config = dict(
    loss='cross_entropy',
    init='torch_default',
    eps=1e-08,
    max_grad_norm=1.0,
    max_steps=8900,
    epochs=31.4,
)
Rows from block 3 of a small image classifier, named by matrix and row number. Rows with one number belong to one neuron. Each number is 128 + 32 x the weight over its row's rms, rounded and kept within 0 to 255. All counts start at 0. Numbers have three digits each.
After each neuron's rows are labels from the 100 images, of 14848, where the neuron reaches its highest value: "top examples" is what is common among them. Only what is clearly more common there than usual is listed. The data: rendered landscapes of hills, water and sky.
# fc1: MLP up (model.blocks.3.mlp.fc1.weight, 384x96), inputs 0-47
# fc2: MLP down (model.blocks.3.mlp.fc2.weight, 96x384, transposed), outputs 0-47

fc1.201:171163140107122110111163082132118157146106130149092124128123099108103125130182171074141093076108122172129141116126098100156146184131105089115083
fc2.201:132089158152121112118192182218133084122114104089194110138098066137071160075118099156113109131130124066155178119072111080127114155159164179079106
top examples: night

fc1.305:187075147115108175192114122063136143149106112141070114115101109110153165142088120118145105162164169165096145155139199141142114154113114137123068
fc2.305:055140139128127111171151155142131092115123132174074152125113120115133141112103110076153177104132132189120091130103061140095087082166146087135180
top examples: night; red mesas

fc1.25:109150078115205092153146116095157172131125184202115186174163064149121097094082129090121139144125097141117136100176193137134127115137126162133153
fc2.25:114048120122135105098129180140137157133091103122150148106108104140069159130132083136102137127152119097045113163120177070154099197125225135121135
top examples: night; red mesas

fc1.6:113154115112156162164140164090133161129181142149137172196135106127110097085145114145115075096147103085185160081236138149171139139171089196132126
fc2.6:068144120138156075145093134122180151157148136113065160164123115112122145145098087038078138130096069125095061125109169086081172152168175137103142
top examples: noon; desert dunes

fc1.323:161103112106185122148151153110113151134148177156153175184119120176066121059156103110115067081118118112143194104204170110149132123168091192125125
fc2.323:104135125136141076122144108132149123135129140122102088137080106088122191128126114098106176169070118131109064106068131109125135127138134136061161
top examples: water; desert dunes

fc1.33:122132110182123115117069131090117141169153100113106108106123118136143123162140163110100181162149117123124051162097143120126141153118158074091149
fc2.33:133142135092197100117132120148154157137142166113116131200067075093055172095190112161091135137077099123113121102104106124116144134145115215112142
top examples: sunset

fc1.100:093128083181149185107130135123124142085142144114116133112203121121147067152126119072107169130105143150118139133139123139111144151113105127071144
fc2.100:199141142078183150125037099091145100147173132149073105138111140101158152097180174138102139090094123193152115175123091137100163112128079106113137
top examples: red mesas

fc1.203:081186107140153083172118114084129175146115164176105123172137080112147123131090155057095128122093089152155099044135154147131129126128139125109113
fc2.203:085114109180093102109134153135103162111081095146163175103138126178105095160100115146133133188179155068097135127147182147155072158077190100160154
top examples: sunset; desert dunes

fc1.226:134126112118138214098176133162106129082156139153117218108226137126155100122084090108185081060138111153123186122156104137112110120143067147138110
fc2.226:122161131066147091102132066076133167130129175136107121125088114066150114121150164182145134151060163150150110102156105158186120095139129155077138
top examples: clouds; night

fc1.204:149162105120122086135112172106113105096141132123096105086099089122163123161149108095187152156105164144178169107157123068132148171087136155089135
fc2.204:086126106100123134112136154140135110086117147112086119060088146136135137136125184130109180126149128174132151109153067068089126087120156106104145
top examples: sunset; desert dunes

fc1.79:168141111084092142175139124104122138161097186119120098110083121143174098068113065173130126136162088124113117117162123176094071126089166105116147
fc2.79:144065097133123133134097149071148082126089060161132148150150131172099156126164162144033138116106135166136098128126119153187127108205132180133144
top examples: red mesas; noon

fc1.371:113156127114151100155194173129135124143106169092084143182142153075164106134153117173141071130092157125090182156156176161087103130144164128109132
fc2.371:106136096121150131141124067207062088199137096138092148164161124086129065088083143066130129120072128128094150158159165114161124070125175133089103
top examples: snowy peaks; sunset

fc1.223:120122087160118166096100122105095161091093093203127140139183101106154095174106148118090149143154134159125093097143138168176093141094196102173160
fc2.223:109156144076125130143052076118167170122110107104087154128101152101160164182158149095120146173106155119125040146141129171130127203118199138138196
top examples: red mesas

fc1.222:153161086154073161094113136127180150151142156147132136079099143128155131112079193181145137106100083138085152148095204116108152179109094070103136
fc2.222:088102128130137130139082120144129129094102181106151158075143113176129113118088159132084112099120157205107151123163170160078135063089159125076143
top examples: night; purple alien crags

fc1.235:169125110135102185078189108158118146123102118169119123104233109129178080146059175146204143143139144143150119123132071133134099137116099127178102
fc2.235:179178125100154100114092081112150118123132154155075109143106131103128178127155174049121140159051142179158081130097128128114146110138107129059172
top examples: noon; clouds

fc1.76:128159160061116114137128149103107160185116133170136120160150124142110114117126112161133050127112086111140121067163159139170112108127122128149137
fc2.76:175087118106158159123081135152131113139173123116102183128131125171114126107177166092095119077155110162140148202140110123059154177146110121120119
top examples: terraced slopes

fc1.164:192128136125062163189106093177190125105120138169081159134167127079137107109049161076115156121122164086077154100099112094110162153112084108169136
fc2.164:062156178132167080094155091121123084129106188096118147156123128090116082087118106149110162117136142100103102166107180162099121141120095158159168
top examples: desert dunes

fc1.347:111187113097195133115135117093125212106102156132126191185156075119071038108126142130153110109155120168126121128189157113197109162126155155122123
fc2.347:062128134103129117132100106096103154141098084185138144142128154096140119169109142123094142171157113145074091148123148132144130126093167079167141
top examples: red mesas; sunset

fc1.70:114170097105168149138117162100165165149181130148091154147186072138128084086134134086104108106128091117146094104195154122153150187166108162104133
fc2.70:102165118111103105135090148101155144153145127155103153107149112160152099127103138093113119117132096126133130090152139078158133164148117105132080
top examples: water; dark volcanic rock

fc1.113:111153152051095114116047138136140131181188124108085175125123114180159148148089145135118067113085103063117081124139153144111091140203191169131139
fc2.113:181063139110073126099115042137111133155117142120122093037126163078140141176145092170147170151107146170058133175127142131100135122146120086108170
top examples: noon; water

fc1.179:102125059098164134131096222106138165123119096156146150159112132163074102099149113070081100139175107104143132117157195126170094173101109099153139
fc2.179:128108144147110119152138106093133122132109144155150129125172173140139158140050143105147156163140109170134072121080107111122119050122085082171170
top examples: noon; desert dunes

fc1.278:095109103101170209124103187145126122134148117191143149183146143157118099102143113080110072111151072106155172112164133111117158129118076113085171
fc2.278:161056127112112171099146133105094148135094121122154175077162177153086113167126149137155108117195156131117094182147136142138119117108136061181165
top examples: noon; snowy peaks

fc1.228:128212085170124132123106150128104185098103072095118144143152117104166070168098158152162118109163144106159108104146106147173091163106174157124069
fc2.228:132131140076142155144102080146115159117126098103129147105123195057105128144133141134094135143167145168121086175142131156083156144089127115163145
top examples: red mesas

fc1.342:136148097079200104166130173105140147105184168132109183188119110175100121045148113078107071070086121112138151102203188126131130128169065192112120
fc2.342:086138131174127074112110106135144138123130133119103112121127102121120157160111118096097167189021121114098064121095138120131126129140158148071178
top examples: water

fc1.172:166139145181117080151146142131125148139139150080130157134117111203109144094089228134155135098150112111197115144093096082117111127120199162143028
fc2.172:127152103099167118153085078031111126135145166202102102125129154130177129124158170123134156124131140186111120167157105172110157047104028089146159
top examples: snowy peaks

fc1.334:134093114143135130099120099140102156074148126125136130139153106159172155098173166096089079113096157136079080140115149221153178109105156151157142
fc2.334:101140149115122112123080102106118174128141184119169136160194154107142086124101068100095086128147143127119120140048165083126140127160186100065038
top examples: snowy peaks; sunset

fc1.188:125132053171106197095132141128077142072085086183152159133184108114148066164098129119125142126157160117131146102132121161168056137090176116154130
fc2.188:115150142088118144105042084124135152115108112107077147116116125099160127178144163081132153172085172148139076142142142171139125176130185131097191
top examples: red mesas

fc1.104:098108152133131089118125176162168119192147125197147145138106077131151156143087100149080130165093091045109105078130171100103136152156153180102172
fc2.104:120150091088134113163142080132116135137134126080150117122096123068127129108162102204134140109110144122060175127167141177100124108145156177132088
top examples: night; fog

fc1.160:103118089190109154121172139144102137083120110088147165104160106110124073119063137119149159117148165102156132121120105140136062172115188165122085
fc2.160:175145114101161173095049103124120113097168132142085137114138135136150115111174158105108149100094177172143119165142089165107134151105111123093158
top examples: red mesas

fc1.297:152190205100116121134118107093152140091153172113090158120136087218140140126150102132167100119080132118145070115112146130149124157171152148170126
fc2.297:074121112161075130133109086103091089123165109120114128024159169147187146192100112141142164148100192086050097152157162174123125153145105097149153
top examples: purple alien crags; overcast

fc1.176:187082114116098112126115159160102074083097098123131151114174149147139132048138119083065109115163097100103145179150167145090133116122118157126127
fc2.176:163122067169129136108128145156116081156142092059152147166126103120097093141125145152137156120141113137129099083109136129131094097116170137107041
top examples: night; snowy peaks

fc1.39:194158079156156110120098127124165155135113102167091130176197086149153120160157198113139112151098085155134100110142145145129135129147144138126148
fc2.39:169132122122148132112174133133143166106127145120129200158149062175111103114158143141178064141171083124142117110139133097149144155139136144151129
top examples: water; desert dunes

fc1.167:171169067127143120170105159169189160118139070115083148120146126091192139110116165118171120086181077137152123125157138131083151181148140149134059
fc2.167:132169137115157126201119145118116131117126142097169111207161152136128115087157101120107110076129088170126153100127144127114120046125079143190135
top examples: snowy peaks

fc1.211:103187103089132111139098115062157191152151134102071123116161083099166093121099158138156154131091138150117081144172125145162126150164143139136100
fc2.211:087078175151163114129180122181146088148134126153143124115122114087122134106066127135107160167135090128121152129088113079104154113142123148101121
top examples: sunset

fc1.321:157158154088109089147148140141138175177098120148146114140139128138133123119078141173179089129153098107160118085131087118154088122141163129174063
fc2.321:142139118093163140140086105074132112143170151156096124134113134138155130104175177088138136065146130171134159155130095135094154103140033112139114
top examples: water; sunset

fc1.287:141137106137139157114073198149182127134142085122081117122124132105174143140120111082099141116149079133158087142125128096110158189142173102089128
fc2.287:117161088109167090174102186135178153117129073076135140149046166130107185150169090151079121107122080107059101160114145114082158154135152152114132
top examples: sunset; sun or moon in view

fc1.72:140133114044140102095094120091144165180114146179093148148142099143124130145125127103109104154123103155096062094142204131131128119154157099109163
fc2.72:144110077130163100121107088119121157124136155150141201146146049168134066090171158163095175145111140126085152128154112101142096186149142171130095
top examples: purple alien crags

fc1.74:074220067177147111182129128096116193086096154103145153149113062112129053126093144121118154133144143114145144083171168162176083159110177176129099
fc2.74:130090148118112169123115086164086151127094088095169136110099164121117117154161155197138151150149169147110121179145106180105106154065174121188149
top examples: sunset; desert dunes

fc1.60:164174181038141108160115145137162165188133102121112119170124124151115144109116124150134047105139041115144097101156128089144127136158142144165098
fc2.60:164133114121151146114058079082135058147166141147077139128148117155170113110172193106112154118111134189136132165126111153098146124136065113105152
top examples: water; sunset

fc1.315:075132144069153113150071181097135127153150124126151121179065137132039137118204077125070090146122108085103135138148221123166135130143134117091172
fc2.315:182149130135150132115100081109129062132143142166094080121148123114189135110125200127136183131092139201163109151089066128116141078124051109092134
top examples: water; desert dunes

fc1.329:144159040096077097163136109119103123144111160156147160115099144098086080100073134177090088089148161150100130158114164123113143125061142186119131
fc2.329:121106097118114135148102171188150068167110124088066134116149153133104094076108155090145129154058150120141104123169132102167106108120158096081132
top examples: night; red mesas

fc1.103:103133117122153184092142144116141148089099132160115154135182114090114088148161059053118122151108108144099107095165208103192145167147116117099201
fc2.103:140141105069176106138067098051150120162149172179087094081103173110196136156150187170142158114135134167157095164140078150127137075131086104132139
top examples: red mesas

fc1.381:119127160069134105167123139127171129191184186116119143150125111159103144133118102150112101140099045088091078110149174134085151106205119175170175
fc2.381:179102137114131137131101065168129106147141141066098130098094145107122158152190154143127171110102148153101148206136112147045156161155133140092148
top examples: noon

fc1.8:087129094119149167131126120089127118142186169146132171136120125180075095103157117105110069115142128092153158127187166150136145143152088142113177
fc2.8:169068168116126140134177131123130124154119117093121135106131212114114162162111143106168088084185109167129078207100115113096161081144136075158116
top examples: snowy peaks; sunset

fc1.67:155130126123134126141099104121199139190198156089072132126145083139149112132159155080143146118106091139134067149142141125079176175204116140143123
fc2.67:147077177130100148160117128155120091142146066084181108114117148111110137117146110167095146126171096110109173177141119115064145160129135113150130
top examples: noon

fc1.117:139134119087165127170164103154180141179172173140128167168150076103113120102086125148160124137121060108142109079162125149092145134207109222157137
fc2.117:127050124113134115120109134173176132166130124094126157137064138099098166150174121115101159129174096121109137182098154111040175168164161137097139
top examples: noon

fc1.325:086146118059138129130071198122122144157150074102123142127092133104079109098127139128100073096175120061161128142153181147139083140127194120124094
fc2.325:147121126107128143075117075114132092135103143169083124114175139111177139176097141105156138175113127206145081107098111119159124082133102088097186
top examples: night

fc1.168:193093098117112188072158127148106135149091102197119123108253128085181094158054163190181140152140132150123108140138076143135094123112123107174119
fc2.168:126173130130125098107093093101146127090098120131078135142136128157143164186135144064136142196051142144120054116101148147173116126125132119099225
top examples: clouds; noon

fc1.59:130119089167116199090162101134099132105125122150117129103249126109174067163079164116160165144119138166125112140125080157117135129106095116134111
fc2.59:172156150091178103116075057084148106147144158159073098149087120093143182124165169103114143143056125207127080135097107132123164096145092119095170
top examples: noon; red mesas

fc1.53:129168149156106133164132151149133133170182095103128113112129136099147123124123147124106138079198079102191121118103114094088170160124131107106081
fc2.53:081094138164150120181150172146151179126120090091133092134115170085124139153110047180093140134126089121047098144140143115124137111131146137155127
top examples: dark volcanic rock

fc1.245:148136040147180127138156180141113132165100138103101150162140138143151083133181161213093137121105208071177133143144144108160126093150110129115137
fc2.245:158057085135096130125065100195072070149123073126154123167132121119132098084117204158123102160149151113119109121148159112152077119165128131117131
top examples: water; red mesas

fc1.213:115107151099157132117123173083135148178123146162134124158125120122088123133152082085083081140129044123089086117140231076156151141143145102083196
fc2.213:226138108119176142114127091116122126134128156139112112133119139113117117100183228150116133116130158234172124176113058140130130109115068116109100
top examples: red mesas

fc1.158:078137101111171143152097185056107155116168128150141169192122129164099112081137096107081083096176111083177142085194181147180093152132131142134155
fc2.158:111119152165135083137157110125167108153143137136103119129153114125102177137057112065102130183115076141106047112072129085110153116162126112128172
top examples: water; desert dunes

fc1.379:119069194117182099175124093133110106099155075102152134153146155111182171091169099095174171136092115140112101083173111159167089165116119133152184
fc2.379:134148121122135150098129097153128131121139170087175200119174154079165116150115110115146179081139075086105112155066106113127157020103164152129131
top examples: snowy peaks

fc1.66:153126090131094174070135084131112128149115111149119121093215134115175086162079232157165152147162148159148095153121080158110108129114143096135100
fc2.66:167149141098160090122103079125152119136120148121092121170060123108102222141178130069102132165060121180109078114065146104124150131141127130093197
top examples: clouds; noon

fc1.47:132119104148097167071123090129100129150121105140109110088197133113179090180099215146147164143148151162136102165107078151111124117116148087117102
fc2.47:162141154108164085124093078114160114145140162109090107172062114108093222135175122084087137160056110159095073124075142108106152126155120151095194
top examples: clouds; noon

fc1.12:123144135090131145144137135130114148157157151171139138177143112142099101107120127146145053080171076082194146086174139152126127127163106164151117
fc2.12:150056132127147148116097126149157106165155127108084167151126150182112165140144129063104125139145083152121068183072137115083176156159138105125167
top examples: noon; desert dunes

fc1.362:158125079157144140155151082072125133137147174086099159124123099131114103083163218120179117080148132130155168174160120159117129117152136171113090
fc2.362:148137127114136078192108112076134163154136138135132043200096190102133158166189125145108085134149099146107095156130137138092152051128107081154159
top examples: snowy peaks; purple alien crags

fc1.300:088107145145128102095149132141118128193137116192167123120128050089142112129097130154078141176115122052121113101136157126118128135156154149069163
fc2.300:103162096109135104172123070098113123144161128093126115139119104076138120076159106191102156132078139111086180111174141189113123079146126195150100
top examples: fog; snowy peaks

fc1.193:104150092160181106165147167099166153121144194176128149170180106132150114118071126167103171163118081121129092086150153148097148092126096175147130
fc2.193:144058144140149121113137164125120085150126124103133112118054121120069152148199104143088097103129128099059165222121097070098170154145153131091154
top examples: red mesas

fc1.330:141101092169165165120119172136158099133201091117109165147121102187088136102137142059087139111133113052146139158116121049120153242181129130067153
fc2.330:125116123118147159116139170155114105129145120178157155136128112185117107075156128134129066080182138105132231157158107142130124141120135130131113
top examples: clouds; night

fc1.293:191126115180123150054094143102134090061139130158134144104121127158147115181073117146089095080159158176101151151134127122099178139111164135109113
fc2.293:074159093103100108123115103191149105130131171171126108175088158089168116129083146109144194103168128103117106111129057135100144119159139081104124
top examples: night; snowy peaks

fc1.246:129127117164092112135149178164109153111121100083151167140110115179087115110077175127160113097176139048195121130092133113129080168131223148149038
fc2.246:122134080051160154108073093080105186101119174182115173111115155104164116127174162090152162109144159197147133165152130177111128114098082104120146
top examples: snowy peaks; sun or moon in view

fc1.135:154160163093105089158142160126115188183094127139148096167138123145109125118110128180153071136151088120143106082118130116179102103116168127177086
fc2.135:173117138095167141139098092092129102154160142164117124141112137145153134094176192121131128075160126190154180165135076135079149102130041117146109
top examples: red mesas

fc1.75:075115160186148119091077079127094136084136123172091157129114152174115097121129117098161138078078135156167161106091118103192055149142123118129096
fc2.75:102124116046145137121134108144150117124178156076106137094136120129197125101098102105182149140188094122146122194132105096105148130125110097077091
top examples: snowy peaks; purple alien crags

fc1.230:120200078106156168126102116102108189105106114168097180159198102128146051125107126131143119105155131162113118141199150148153092137110151103146144
fc2.230:095120144088124113144139111121101165124075054128158128119075191064138119159118131183112162172166155132078087168133139145145107148075197086176134
top examples: red mesas

fc1.178:130173078096162124137084135114085141106144144126099191165103114188077119080196159056088063038098149115145179159165175128140128140155110129057112
fc2.178:086145111119101097123137110103125107121133124171131066122081173076196158142129112110121094138117156120149136082108130138155125079128098094073131
top examples: sunset; snowy peaks

fc1.114:111123100136128132136096216136097143095120083115168161154081116168064116109161132084108086085176124069147154130136206133143081172108182109141103
fc2.114:113117143071121107098092095087145143141106174196122146129114118135183158133102169112155142168129122170190088097107131152142126098123121099127165
top examples: noon; snowy peaks

fc1.309:098172131098124078164126114031117184133085150159130102160158100098145109140128105120132086136123120161102094083161190139187102101120193116171135
fc2.309:169060145097160163094146126186111118125095128171179176142100129143085144102148158149111138136167151132148172151102097127097117165099134127135160
top examples: sunset; red mesas

fc1.126:127155100131197171100125125097157165112179173118078213137163108168116087093140139061144111045127083153152134128152126083129154150178099147086118
fc2.126:091179167123105082173058112095135116151149114129103046102132126113188150132088113139101133136063127086134094089132133141133109085145115140131108
top examples: snowy peaks

fc1.257:145148158053116102146133157101103172181100139178138111167162136141121112121118098168133058134109082119122118075157160126189106118122125133155125
fc2.257:171087117096161157126086142128134106145178128126115182134113132171116133099181163100092119073159116158141157187141107129059160160147091115128116
top examples: terraced slopes

fc1.136:188099072138095119168106176149121106049172140155077163121168116155172138143131151144111177117120158089138167177116174141096138113122111149135130
fc2.136:137193110128131144117108172218093105165139161109135112189126111130086083119085173149142133131128148157140128146104164111112140076127191111133065
top examples: snowy peaks; night

fc1.17:120149104104161151119111095132100156139117159198107147180187130176147074139108155109140131114082107151138163124151109130095146099117053114109152
fc2.17:133123086111089109115120099110104158087078110095148200150098156191087134158166137115132102175126147103105110131141191130153096143104153112166191
top examples: noon; snowy peaks

fc1.274:081218080160120091178135133073116201093106128093146122117121052125139079129082147144132135133155135095151127069156167158177072155103203162151082
fc2.274:133087151096128171121120093168094144122103103115170150106100165122125120144161160183136148135162172156121139166145103179090112139067157121190144
top examples: sunset; red mesas

fc1.115:132191069137146168165114117093100174093139148118109186189193133144126056120134146153186113088135131140126136155190139151121126102127115130125119
fc2.115:091153109131124117189155123089113161116116085108146088162099210081174108159147103164146100161172122135106103145158153158136129103101147077186157
top examples: snowy peaks; red mesas

fc1.254:134132126105135139159182182139115152121137128137174145155123124153088112081127105157139061082194107085133178098162144123141107132152122172180097
fc2.254:131112137113144089094123053133145097158126161153088094157077108110143176140140197111148169175068129148160105119064107142110149109146121132084159
top examples: noon; desert dunes

fc1.88:109218043150140156173105140075117176093120146124125138131179103142151013109137145123161134098128156140151159130216156168149100131110119127129110
fc2.88:115102141116127139146145093184102176101104095080174136140052171080102134152162112191122150165155162116118109156141132183089108157085184131184158
top examples: sunset; red mesas

fc1.35:159124131106081139084112144166153130128140087094123165106116131134119122143119141115157110115142146073167096121113111111149101244169158146113095
fc2.35:143065134126179118079155168153144095126119140156154117184046127149079167096186109145089081135171141120119184163062081085136143139108134115077151
top examples: night; sun or moon in view

fc1.102:152083108064079134156153107172083130161078160107165123123126185167151126109097140113116089107169067133084181128177162149088087149103156092113104
fc2.102:096095091107113158160086110087136096129120103119082118122142113088072104157142121102133118117099119135097124088112124156220154147143176190064104
top examples: snowy peaks; red mesas